python train.py --norm="layernorm_no_bias" --patch_size=[4, 4] --width=256 --positions="rope" --optimizer="adam_atan2"
Rows from expert 4 of block 3, named by matrix and row number. Rows with one number belong to one neuron. Each number is 128 + 24 x the weight over its row's rms, rounded and kept within 0 to 255. All counts start at 0. Numbers have three digits each. After the name is the row's rms in percent of the matrix's.
# up: expert up (model.blocks.3.mlp.up, 32x64x256), inputs 172-255
# down: expert down (model.blocks.3.mlp.down, 32x256x64, transposed), outputs 172-255
up.0 111:133177112156113157177122140117104141145162166147146121146109136105131111122149127127155170157129130121122148139078113118136112126121090145111107128145184139157116138128127170125088127118130160105119104124147099198102137131082126161193120123150089123091
down.0 120:109124136144071145135145112140145133143143113183120123100158144130063115119118126127149130167142092153127136127092156126135148083113093116146131150153150138155077103148124146130124115161123151083139117153113172138093111118142086140079140107118108153134
up.1 078:153125143130134130134118142130124147165118143103151122103168113164109141123109143141114142166102122150154189096095166115118134099126162100116120120152153110108108150142156159084156113126120083108084117147134140134129175151173109083140133138148137115116
down.1 056:136126141138077111063147149048153103130118110141147108115139124104094126140128125123131117134143127151094100141095158128111149114160085116113173105135159098112096142080106121114103164142123143108146146135130088107111123123131103149123134134092173160110
up.2 085:135083100100140113124068068129147135151125109142097087166129141121093125135120156150131108075103131126126133143139097139101135117110140106111148112131118138113090101118131128104140104158145117136145133110085135108141104105161129098105094135099134108129
down.2 066:142133154127131082108141176079141099119121120088131116158157113096142146165128121138110110135118148136130086128110167083093126138152109122121150085087142138128146133132147082088119155114137106170064144152139100108158152141124124099129143143146150145113
up.3 122:161114150157122152095125159117122077111115144148153131139163142134125105151119152121146133085143082157117119165106090148161145102157139159087111115133079073126122140113142108110091160170122139096152132097120184176131127139109133116143123139139113110130
down.3 115:101128114115129133103063093115122125138151133114140128167120117148145090142169136112170095118100083152117159142144114154144103131117165142132122134124109155107131106135106102133117122129125158143130150113119177121156145151117135100157144129147095077156
up.4 099:122112105102093129143123140110129083165099112148145100120098132153107205142100099145118166131117148142167140108094134104139098107125072111112101150150159099177128136147094152114136107119120070124125087095111084139100146149162089149127129143119127123118
down.4 091:091165120101115156079148129077119123122138125132155130161126154077092140118135146111131127150140108141115126102073127123131155121134131104127131100125150116116129108161149147126153131105144160109104170162128091121108139104140109137088095128117085127131
up.5 080:120087107118131125110078068129144129148136136147083111176131147122100122129134152138128109081119122112127110117135101137096125132092131106108127109116135156110086093141132124098135098127165136134162135108095142120154105098133127107108106128100102122139
down.5 064:140118148122134073107140174081148088117127127077141100160145115101149147172142113134106108133114151134136081142107162104096128144152100130114150084094155144129157128120137097097123148112143109172070158136134097111172142132114132095118134138137157144111
up.6 116:137143149124132126135154138124040125131137155156144117083150114110162088117151159144111149161126109105111108099137128083125148145098093084102102123121160129085098112126158112117174149112152144086161120116135174120130147155047105145113129134159139139158
down.6 165:129089081083133165118102095123100110111109109153143119101084122136135142136088149124124166106144146109117115138144086127157151087136110131146133164158137071132113170102148158099145132135162104094158118111136128162128105097141141174112136121102135100120
up.7 105:117116150131128148167109100113109105155100107140068117151100146133168169153141085132114116114124139087140103121115109128107117183137130123129133164091152147106158108112131121121129115157172105112137081083136156119137132147101132133134133124132175144164
down.7 102:102161123111141110125125141144087095130160148095113140151115108109109108146169100160153144171101113147174125152122121155130129175092150139131103107122112140130128101161141117138183143079125168127099160119117122139132142110104133098113093126123091130155
up.8 084:122151147170110158149155122127099145109159172135115143152117146130135106105151097123156141126176119135129114079140075144115113182067111157178096124111143154109117088187120092142134122079126194115181136105115140143133106117071118162113117128106054133145
down.8 061:088127131101134091132121104077152101131141144090147079142129119117180117176176098117130118157117113133167108153125144161119114137105100138090116104109152177089119096115134117109118111113118148162128165115124118123184162123070135095115104139130140109127
up.9 121:124090131092118107100092108128108103126113059124095130133122148119117140151116135135106112109093091116109116162112149074148136087210164089096143133165128107166164147094122143085112157134124093159134102171177128125135153135149130116198135128160171109137
down.9 157:108157101082188120104124092140120119154156137103139107143096143089195148150157122109097154152143130081163166125125119144148095141098144100150118154132143159093151127108151172124139109078156117165135139076140103129165168095107153129128103133119131092117
up.10 114:148111142143118117135100133145152116124091144103162123104144139186095177158126135160084133130103120146181129131113118097107115110141115129099110128150132094168124156128090129105133152129122078152124097112171140133102132154136123121148154137151145127106
down.10 101:134143118094122124102170153103103132134110078151162138150129132112154169120109149121088152115133143127105137070081125122130155149149104098135134128114165068104101156138154140107149138103164105112112170124122104131136121109142129161080110147109126124114
up.11 101:142096148165130191120141138127130108104133158141150119130103145123139121137150137160111113112171144116133099127128114122114148144112098125117079059085141143102123123152132132096130135149144136110200131127128129148199134118062138147134138123102106191107
down.11 077:108119103129136079107108123092123069131162157103123088151110103131148101158177108093159121126093089153147107183117148160156107146118126126121116100158125171126118096128080109166112113127119161162147141115095141134147158125089147084160120105141112109157
up.12 072:147112154154166129122130135139138131143119132057133154116155125145116139158113132160095114150117123146170176157103140129112163103162173121073123115152132133097112151113163142092146150168126092131096125136177116120136162147159118087147145139164179130133
down.12 049:148138139129100120120131119098131135134132113152134106097126145117115121099109123117144125115170130129065117083118134083129130137154074109129145109134145080115100150071127137127110130139118126106143122118135106121109141151125106163148148110103156133120
up.13 125:110150165145109142108110132131131141113116115119100128152167178081122141194136148129136113126124098100129060154137166099124134146151151107099130117128181129117159109105106138130086145128130135155146150166127143128138128141061118112141102138139140119123
down.13 152:092137084099152108097103101114113102186160127120105116125081121119165107121173084133161150165118116112150156167123115183165114167097144107161107140155116158126126107125118145155130102106107144144141124094122102142132155114116156120151112104120119092148
up.14 083:128130145148114158144138127130103129118154166110125112109072127143167114102169102138118130133160128095139117101126112106128141182090083125172068103108148189129124109179113126124141125085136150118197120127140134137175145127069138184142156125110106164144
down.14 059:094121102107140122151122115081130105114130178101117086129128151162139114154192113125154128108107106147148113146129122170137137154099129132098083092143142148100101090134104127145125104112101144139151141114111145135149155116088157094131081126126122098129
up.15 083:141105142125193142113141131120117138127151126079107129121149102119129097132117139123126105137124135119150172169126160121121157096177167123086127138154103160087144167105177136101145121158138095150096161155119123118155165117164141096119125134175172137172
down.15 061:132119152135100128148118138092145157096137163130127140081134148154103133103133141130125116088149158134087131086153143071106124138120101109142155071130183086137085144117104101128137143140109114094140103152166145116086124165146095157136146110103177139083
up.16 115:133124121153166168062112130116130121124149147166096145136113155100157099142135131158138103123146127074124097166149134113141121118160159103139107080117120149105145119128135159134076131142132133092184126123157111107158120115060158153155155131129146114120
down.16 173:148128115138107151159132124107121156120096126156110119102127171134114160082089130119109140097150137097097159135108120096139158085144130119162123153161148088148156161149123163144118109134123102094127083133173110131095097133179140185115127111120132136097
up.17 095:152095092082147110163118110127114115147136087152136060129106097152129129160118128124144170148123164140133165137149121135165112123163082126153162144161123110174135153103120140125174109139136077123096160101095121152111123128175156134114111123101130126166
down.17 074:130131142136130155111113136049106177086106127137116145118166166136074129109123140130134112097150106157099123114174117120108205100149173135110116133131111086108106145149127123116125142125112131095105122175165143138117128130144117143141159172127150123119
up.18 109:126130142114139135119151127147086107142155158072168085097158108104111097170157130149133133145141117112162093127131129134117147151116086148063120110113125113061138136089149112108183178123140163115130167114108142137123133099034136114102103116122129140139
down.18 175:145095102084162155124141115112077122103096119133154115096105140142142167131087136132105171098160168095126130112163093107141155095144120141154118148151143071126132176111154162098171141109150090095129112107150099158126084086134158178110149143098140129100
up.19 108:115125115133106153122158140125095123134144165120150142134154129186106148121146146113144175142133118146146155118082125130133133090115145132117096161155133135182156140154173116128173132112166143122070098109152156171120105131143120127140149138164085137168
down.19 114:141120106163126139130130113076134114144134086129139099088112129139153122104109112099135136127183127092135142188126123138160122135137145153124115161117090154114139110140057151145119058158088139134162092107150104145150110128133162147131146104109144139120
up.20 122:128103126152141116114112146114132120121096168144100137130143121118123109111124127105092120123134154125109117115124144135115131080152155112065106158103088130112162170117150148081131138104151097126122123176135124134159159114148101117142143132161133113128
down.20 117:109124104142104115115132105113151118149178128132144132099082139137117082093143120114153134149112121140105137149091137115154096147105077112161118096153141158152083087129061117197110115153093180138178110127110135144085135161096121122146118073128104136138
up.21 115:148107109137159119109125115136141130103110102153117166115100175105180123136099143138110085115117150092107104227137169109136138119186149121132146095134111137083113127094096151129094134174094113121165123141126091095165125118131134139137119112129180120090
down.21 126:140143095125158145154112097096088148125131145123077113124113164147132145080142122126123147108162172071124158132167087141139128104123150131137106163144111115125170151140118155153143100113108108096129089087169128142130105128143162169143137140115139102118
up.22 122:142125120130175139089120107132136128127123131178079123128114177099154112113104117154123097102138135065113115226144155108147132112173147106112126077155130135096145138102097160124077143159081117100193135124119092108157124100111120157144118118123153101081
down.22 154:150128094126148150148139109100088151129099121140095099117114161142135149079093113116117154091173163076109156132136083127152154098148138131144111162153111107138165156146129179145129099129111103109138093099170102144116096114162182173126140135115141121116
up.23 079:120153148139108141154131116137086138132146162093097129121085124147163118102179084135129132130154130095141123095139105116129137212087092127194082152118143187126144098175105098123140123080130165130176099124139147129155130133082136187139147124101108140148
down.23 056:078137111107136129162114126079128111127133170101106091122129148160137111148209080138149132118122110144157121133113121167139141171092131136111085075124152147086109103154124129138131110097097144138131136119133136146161151113090154099131102125131112109125
up.24 112:109133124149105132153153172123084120129154144127196145138152088191113158118135125093158209150142112164147143094105106144132136121099135161135126160121123126163119120168175116139181128092165162121071135112125138187114117139141134097128144133141074156174
down.24 108:126104113162128108111142098052149114149125068147168108089110129115151128133102123093123131133165118103129128185128125131153129105136108131128133162116101151124121111114059153132109089172088132139167091112143098128144117128134146156115154109102173158119
up.25 104:150157150114100121154116132133125129141103155131192114129105134143134128090128103128112135116123092150134132086066114105107126161129084153083113092138148067129081123127130143143137139090112150132102157085163127128092148157101130122144138136140119112095
down.25 104:139124158166095131098154142120146132103110090161164132135152123098077144142105164112094087135168114153118137139107149126102137068131103133104154129110145098111117112145132121100111128140127155094137127145136132078133102132129095139088137153111142177109
up.26 068:126081126119111135127105097126123133150149167148073125143113151137111140122169122150117127097100121085122112116123126112113155154075093092160115106129161157139116116147100110085133125107139137092183113120123165147164112108085123185143135121106075123120
down.26 048:146101127120127111155107173083144101121102147091104075152143135126136146165168111171105119108120140131139105128103144135117135142138131133106115073103176132115156118157144108094118128082123100165065156136131102125175136123122150094107118137129133148110
up.27 118:117093124106125114167162145124101060140147087144125108134105125146149110131134074139145182138131165140176116149096121126145106146140077130143143123129127131172124114113104116147174134142140136115119153067087106171113142114149121125141106134100089160161
down.27 118:127131122110118150101131139088103125128116132155174127115151144129099152130110148153099155122172121110129128108133120113133179104136156117123105135117127103106121147148137171112167121113141114099129141201146104160152118098155136161101143150115114120111
up.28 067:131101118126119143125106093121121159154139163139047129147130148134126118092152126134134137114100108083121143094111125103108139139083114092153104103125169157110108109164146132097135101097160169099145113125114178151151121127075098155135117125134065112142
down.28 052:133120151138098092142125166069153096120115133089139089133149106125126145180155119156116111131108135141134096146099165124101123139139093142084140079094181135125136114131126100097122138117109121152096150135134106112161145141112142099107117162126162153100
up.29 096:158112150163157116153126142128165117135115139071161109128163150147120185189115111136070108143112116119175146168099160124112134102152160144131130136147115149108149156127099148092135139146099092122123137135138106121157139102158120157149133123158159144112
down.29 076:129116111103135119122167149081097131102109146151132115124132126121133170115117118135105155100141155125092138066130138101130154112141096065114158131120165066113121173097152137126142157097153086090127159132110107126131106108156109162124126131119132103103
up.30 080:153129152148140113155127141128146133152113129096152136117164119165107176149101128136075131166101123139166179114102172109115130100130157119142128139158150125132127161133129158087137115123110067126103115151128101134138168130189108122142145137154138120111
down.30 058:126111122099100111086146145055124118120100116139140126123137140097101158136115125127114128108136143132092108103101151113119165116154086079107163125128175081116118164081145140108121158132155111096121147139125085109099110106155103160114122131107154145109
up.31 111:126104120136152134105109104151155135094122072151118097095100141111158100138096140115152104145129134110091122211143154131154137129186122108116188083140141113120126130085125144137088110174090127133189141145118145106136131120113139128164136118126195119091
down.31 123:142138095140145150139142105089068164133120105144073132145132162134118129065103121110150149100159174105112144130130062168149142107150149132143119151134105119160154138171146149149139100148128136097128109089156116145080078120153149156122137132135113115144
up.32 092:154080147116172121116122122125153140136132098095113119113101105111149080086133162117130094121109142137116165145130143134115124111192147102087147108136108122128140143076144120125133116173134093146083119126168147101127155159137172102161158127138196119126
down.32 081:155103153141119086135105114135139135114127110129134137092134159144120132122115138128122122112163134135101119135149122097114135125141088150156144111153140096150108142124115120110131139154126134107124093109168134112077116166117109164137191121107204168102
up.33 099:110135120149103153140147169128082123130151155122170143140160121187110161136142133123147198151128112154154149112083122137131141099103147137123105152140144134182144132156175122130166136117168139124088118121147140182120118138153120116151158133165081144165
down.33 098:126122109167123140121142111051142116147131083144144101083131128121133129109102119098139128125187117096134134178119125135161137118139140135122111160108093156118122105149072165141117069158080144127153091125147100139146106129144156153113150107109136150127
up.34 084:171097106104165102113101134124154129139096086110138118116119116116132128109097164139086095109095132114116164162137152115113146087184145099105143131156106113135131154073133143110118107169139031148085107146151115097140142152189143106149138125130196108106
down.34 067:158096148135109102089132138101124137106102097143127136137158166143118144126096147122121119084151147147078083121123132090103161101174101107148155128117151078160104162126141119103114175147145113106112114128147115110080119144136099164132183151127176145127
up.35 119:113098103160153127140145143113161083123146133086152183129083159119176143140148116155121125111146182122162124150100125121134107150132146145162116107122098172151106108158088130131165131152118124134109111109117071134146110142152126180121143119147118176143
down.35 113:129145093088154137146146063096135139116132122134133092127078184118190164109135142106097153157161156071122163118142116146128123116097102113158119155132150133104128133114109177131146087098118108125152119077136124122152138112122143174117105099099159077123
up.36 106:133121109112143119128161114143140119127122106174095098103105127106170080141107100106129118129138166087118126206124162124158100124176102120125172078111117137083102132079099153131102116167101136076165131095112106122143140085094126142122108109115154123121
down.36 131:128146116144119163152121089095090145120125128141102123124131159169096125081112091116159141091180151098125139131123074178148149099136129145143114154134105128144150127167121170138125090145108143085148091085153128143104089116145149168117156139117124142140
up.37 107:129173126104094118165135118136093117116123112094148141139130158102124103181148155149142130147139088100111104143134124105114152181121116129187112114108176142140105097123101108156130174126131175145120146149138162132112123150066116154116107111120111133145
down.37 103:062140101075133121105099104109115140162158152135117141142101138142142104112204105150164123138118126145109144099146112156133124151079116101161095107141129135103110111138144136112146125104104167096129140123113124136140151148080125126121113134118102091146
up.38 103:118143144119133133176157129132074104133169151129131129131137126098163082129148102133151173134163144085137143143115097099118114187102074129123112108126142160106099110132130119125187140119137151116144146099114154160121129114063107165106106125128098162148
down.38 146:141107116118111161144112104138123128121112106169132102085120141126103144119086142127116147117182142100122142131135109096133150093130111144179125156154138092129126150124137175094132118153130119082145104136150130152130089110147133187089153131087142137101
up.39 106:118164140165097138150132175119109130149163159101195155138158131165103194150135136138125185137129102142174130091086124131110168128097135167108102148130155126158117125158157134119139153096175148140096141121171127174116127137153139113142149129158079146155
down.39 107:145110120155145143127170121075128147142107062150154134123122140082129152105080132102103122104180145099115159166119106127133159118165137139120126153116112109130142118164113161115132084144111127112126106114184099122130082118164154161086120136109144172107
up.40 075:170088114098180114130121122127136131134107105087133127105133107119123112112106163141093114124090134111145183167132155111117157094178140110112148124171109120125125159074141151113139126167128044146067126132125108109128160134191152097135131134133181119130
down.40 056:148104145135109129110105123070136160105093108145120135110152177151112139110109151122135107077149137151063088101140126089109156118160116113130143124125159066134085162107126112116102154158119113105133103140149128120089135163141093165142181144124174128122
up.41 110:128165121169101134112106125133155130136128147085201100142158110163100196179134117113140141119144085132157115114124116136116189128132136167090077156123139117124110135155152129148117163099133150148113151091188136145105108117132160136141150120153116146121
down.41 112:144116122108153142135148140102097154125097087121148147127133139108128181122105150134082134108139162099107162116137101108128182125167151117116128146133142063125145163150165154088179111118165095109096138140192113129124103085166153155093103156113137145091
up.42 104:127155129112097125141134104125139109134111090127065146157128160111105149170115131142125109141121084100130155149084178097108129111126136095173126137124161130127126124122126129110115129113114149116105131127098127111110155140115062167117104130147140109100
down.42 080:100143133103129113085117161071133119117134168101102117129156135125120145144183133178121108137110133125131081082111158113113120135098133088065124117089168123111146149111146112126134185105121129106091146157121090103140137147102107120110122153128124116105
up.43 080:136106140177131181120141140123126108106153167134156123123091128124147102118166133155134128116183140117128102111121113119132137160094095119151069078105135171112112109172125127124129133109141161118200145133125118150191130125054142158137153130117089182129
down.43 053:109115102099149104141107104069145095107144146106129083137124140144164120154176121099140126107111110137149113166141137149135128142107114138113114093166143153101116099131093118136119093121103153159151146119117137135149164125077163093133102122132135090132
up.44 117:112140123113096122165146134119070119151170148136181109144128127161110151154144120130153223134135125140167109086092110117133125129095091160115116144127179121179111116151133140134178134111159139110094154085120113198103125110153130121122117134135067148166
down.44 117:143121144160110153103123140063133121121110083160172124120152125096092134126088143122116109110173111126106137147115123116131163077158143129123144137097111116124128124152125146111121107157118141110129116178168111116145093148166116150095146135119130165114
up.45 095:130089124130166131108124127119168113124149098091088158158114133122152108122126153123118087124108139132122169190115157120122127116194178076095135121159123154142139142123151127087135088171159085160096132135130142103148152147172137094141135128170169135163
down.45 082:150150155143144102135172158113131139100133145104125138108136181119129169105127153148078113097167176109106130103158133080098150138146108127127130079134175086146138147127108115113152157121120101105118103126197116114104108131135122166124163132104188160069
up.46 084:121182146162105157145154125123108141113156164106120139132099134129157106100151095114157135140178127129122130092142083133118112201080104154199099135122127162110131091178117090151135122076121196127168122109132143136137113129071121178124123127096088136139
down.46 059:073133111084129117142135083071142114129143141100134082123120149138174132153196102118139130150128112131164113147120127174130131140088110129107094114115160160069105101132143134114135104101100155141140154117122116133167162110067140112109107135123129098126
up.47 082:121167152174118163142150129126110127108155163121130139142100129130149107108149098115160131131193130140125119091139080144116105190072107160183100120108132158098124095179125087141132124086114197121181131101118134141146108126074117166118118131092082143135
down.47 057:072139114078142099137129088068150108123147148104144078132131147129175132153185110098135127149131106139167110146124138182140126121096099129108105112126172162082108102129146136105135104101106146146145153112128112129169152105085136108102109141123132097126
up.48 115:173116116107122112180099132132098119126124114132146065120140097143130135135133128104169172132102130148121139116132107133142152140161100146133161106160127084145127158085142143130147149136139105136063151102133151154103134141142172100146115149104124107140
down.48 109:150141141158108119101104138126136112147100082161156129122166107182128116116102115113143109113156066147097121123107130130136139119154164127127111162119110149124117116156115125112101093161113120150120081137146129122145155154146134120135202138148157138141
up.49 119:123165109119131134176143123139115100130111100101077124144133147120149138185133144122124121163128136100119144148108146132116084111142146103139144178129145124122158131106144115125137104121124146131084111143115120115094129150077087133119107145163168100139
down.49 107:107157145127125115122115176099127130137137189104091143126153127119095119120164112179123122138091110133144114093124159116116130165102146105099119074103145126134132135142146105145145201097118132112093159188135118130121130140124122108124101123145100135113
up.50 091:134085131167145178123136136126132099106148163142156116120091127125144109127153127159111119110184151127127101110122102133122127158106099134134089075091121151100105109161129127099141134125148144114204137115117114141198128113081149140125151134102110192116
down.50 062:119092107111145088112118115072123088114138156112142076141118118141162113172160113085126131107102098145155099176125145161149115137123117129117114101153146158130124108126092110160107119140115137163148151119108147141149151113099163089142114125131136096135
up.51 102:119114119113137127138101124128171081173135109106041123146109140169167147140154105150112120141083142104139135132107127132124107168126120085164169137151126167143144106097128111095143099146187124128149095082115144123140155121118123131159138127112149122163
down.51 078:140150148119143098131131190118112106131126146091098121133158122089116148170150111192102137135118145113154104117126149111105138151147136131123132097104155121139188143135155117112153166085146104147057148156142087127148138129124141124120110147137143161099
up.52 083:127158147176107162146155129123100136104155170127116143150111141133142102105149097118158137128181120144125115081143073147117105185070110158180096124110139149107119089184120085146132117085123201120177129104117143148130105126073116165116114127110064133146
down.52 057:086141130094130099133130096068152103129145140093148077140135131121170118167191108112135123162125107133179110139122145166127116130097101131088121108108152167076107095121137127103123111105110153149132163116114122125172167119081128106108108134120145097125
up.53 096:129170138147132170165130130129088141116170177132151131143136133090158094129171124130160160144165121081127163154104103128129133168105084142131097114139145179122115119137140142145124121123132153110139135128149156177122116125054122176156115125144077132125
down.53 130:110118105113092164149126096119130141123130125167106106080137147141086138105112122135144148127165125110120145117129119119148164094115105135164111158169144110148100134136140186121127119141115143083153106125143140163104096088150128182081149120095116132112
up.54 072:154122132116157129150128139128113144164121127099142112106162091158113129131110144137112150167100137144161197109119163108124133093147142102128131130164143120124122166120153157089156109137123064122088130151113112139126186144188115095134136144144136117135
down.54 049:129115137137088124110120151029143114106118112140150104098150131107089128131120117125135113111148133147092117125110162103117150112156107098113174099142174080108091139087121127124114152144126127104131131159142096111101120121152096149140147123104177144108
up.55 101:135128133119148130163141120131085095134128108123089122109147102128161097105100124121108137147146083108124134118071163109113121110129137122121110142114127138074143146122186125061155098107153158094134108122117164132167189138114083105150140144186113115157
down.55 091:134127125112127097114143137138122110139135163122153121148118136127115132144121107154123139138104119135125110101151129119129119150133066103125155085169173096184110127099137110155148159132163115123153157103115133116076116120118143118098088113111143138113
up.56 080:168098102117140115157108132123111121158092090150106116128124102164127159127091130153110151139111155140145182113129146105137143103154102103156139143161138104174125155136136167091161091128128042116091128129113124137125150161215129130129138134127131124152
down.56 059:150144148130103129100161165058143128104112125132147122114176143085080160135116157144102113112150117153114102120102153099108183089172130116105143121121150080117104153112142135097116150124143129111095131164162082115101135116147125147113132158128160158099
up.57 107:096145154134129094120143144124111117150139117113062150131142130101179135099117122107102117149131121098129128114077166124123123155114162117098099152113146148089129124141153136112138122087149117102097106122167189103135149134125109090131129111156167087141
down.57 093:138134122101107119088131148099103112156115131149141104099133120160100130112118114166143156128132116125115129103145116117150153141149095085136123098167168082173104147102124146151123152151136123109150133123138127134072123116121149133127117130095134137096
up.58 102:162089144108108166138156110130073132115129134148188105094106123132121164118125164135098127108104133128120139119129086114097146074110095122103093073105172062143092132132134124119155110150124101101130107138138148148133119148089126139151135125111125130125
down.58 083:134094132137093128093088135120167066119123120140117138167143084101099098161136136152144074144092100171119101160104160139117114121138095120124173112123122143132123108100138095118100145159160152138119154127075156090152154165123104090124117135146139140162
up.59 115:116156122150112138125125158131096130152137164104139136141144100181112183120135132104131176123144112121145140101114117136140170121101153158122088179147129123166167140171173095113141136098167131127098101115170170168119119123147156146140149136158093137176
down.59 139:137114086133175150144113110122097150157115098124128109127102131124164142111124119121108137098156149074126162151159088146141145157149169156126107152120106117106165146133117161129140084130111103138135117096170095155156118101149189149133115148104151120119
up.60 091:116110159144135151166108108106117096152110109137070126153111134140169140145173092141118133115139136082123098126133112150115109203134134114128140183093136152101165112106155110122131106135163122112139103094125175120149130153083149119119129136133167144178
down.60 085:131148117122155123135113150136089095120147163106101142150120101107093098132156087157149139144106126142173133159148105151121128171113156155135112110117112124149161103165127112123188137090124155105097146123145131135119120122110143107113092134130096142147
up.61 102:131102139120199157113153142117158130125145118094102113132117127115154129142136145112126082141116147109125189196122163137128146112181169105108133116155119153087145152098156141108133117170118091144110156145123122104160154106129153113132116136168193136131
down.61 089:131139150132120141153121149102123157101141170121106142094138153151105151080128139156117129086142176109092146082186133071118138122136124108136141097146168078152140158136127111133149127127131099079123102151186139134078103158160110170140139119114141142077
up.62 103:128135173137105187132135123123132117095116105129142141139150180115148127187149162163122113120159117114127087125131118122112155159120125117112100083095173142123137113120127139121117153143143138138173149147118156144160163134038122118120129137115118167129
down.62 095:098117071107118108110092121117111099159164148113117114130081105155153099124184096137177142132105117132115125176124121157165123161111132111167088130176122142126128109138095122146122088104099154128140126102116126161129147128106158114147118101123093115148
up.63 079:161092108100187114111107115120137126141135071096107112092114096107152083097106157141117098134105147098127180174128158113127118109194145087104149105161106123119125154055138137118142101178141061148083113133125130099133160164167152086136140123135201115135
down.63 063:149116148139119114093095120105132146121128126117099154119140182139092122124118161132137105099138135145088087120153122090099151111155116137139142095131140100162098143121133106132121185161138130103123104141162131110078136170136100154151181148126183149122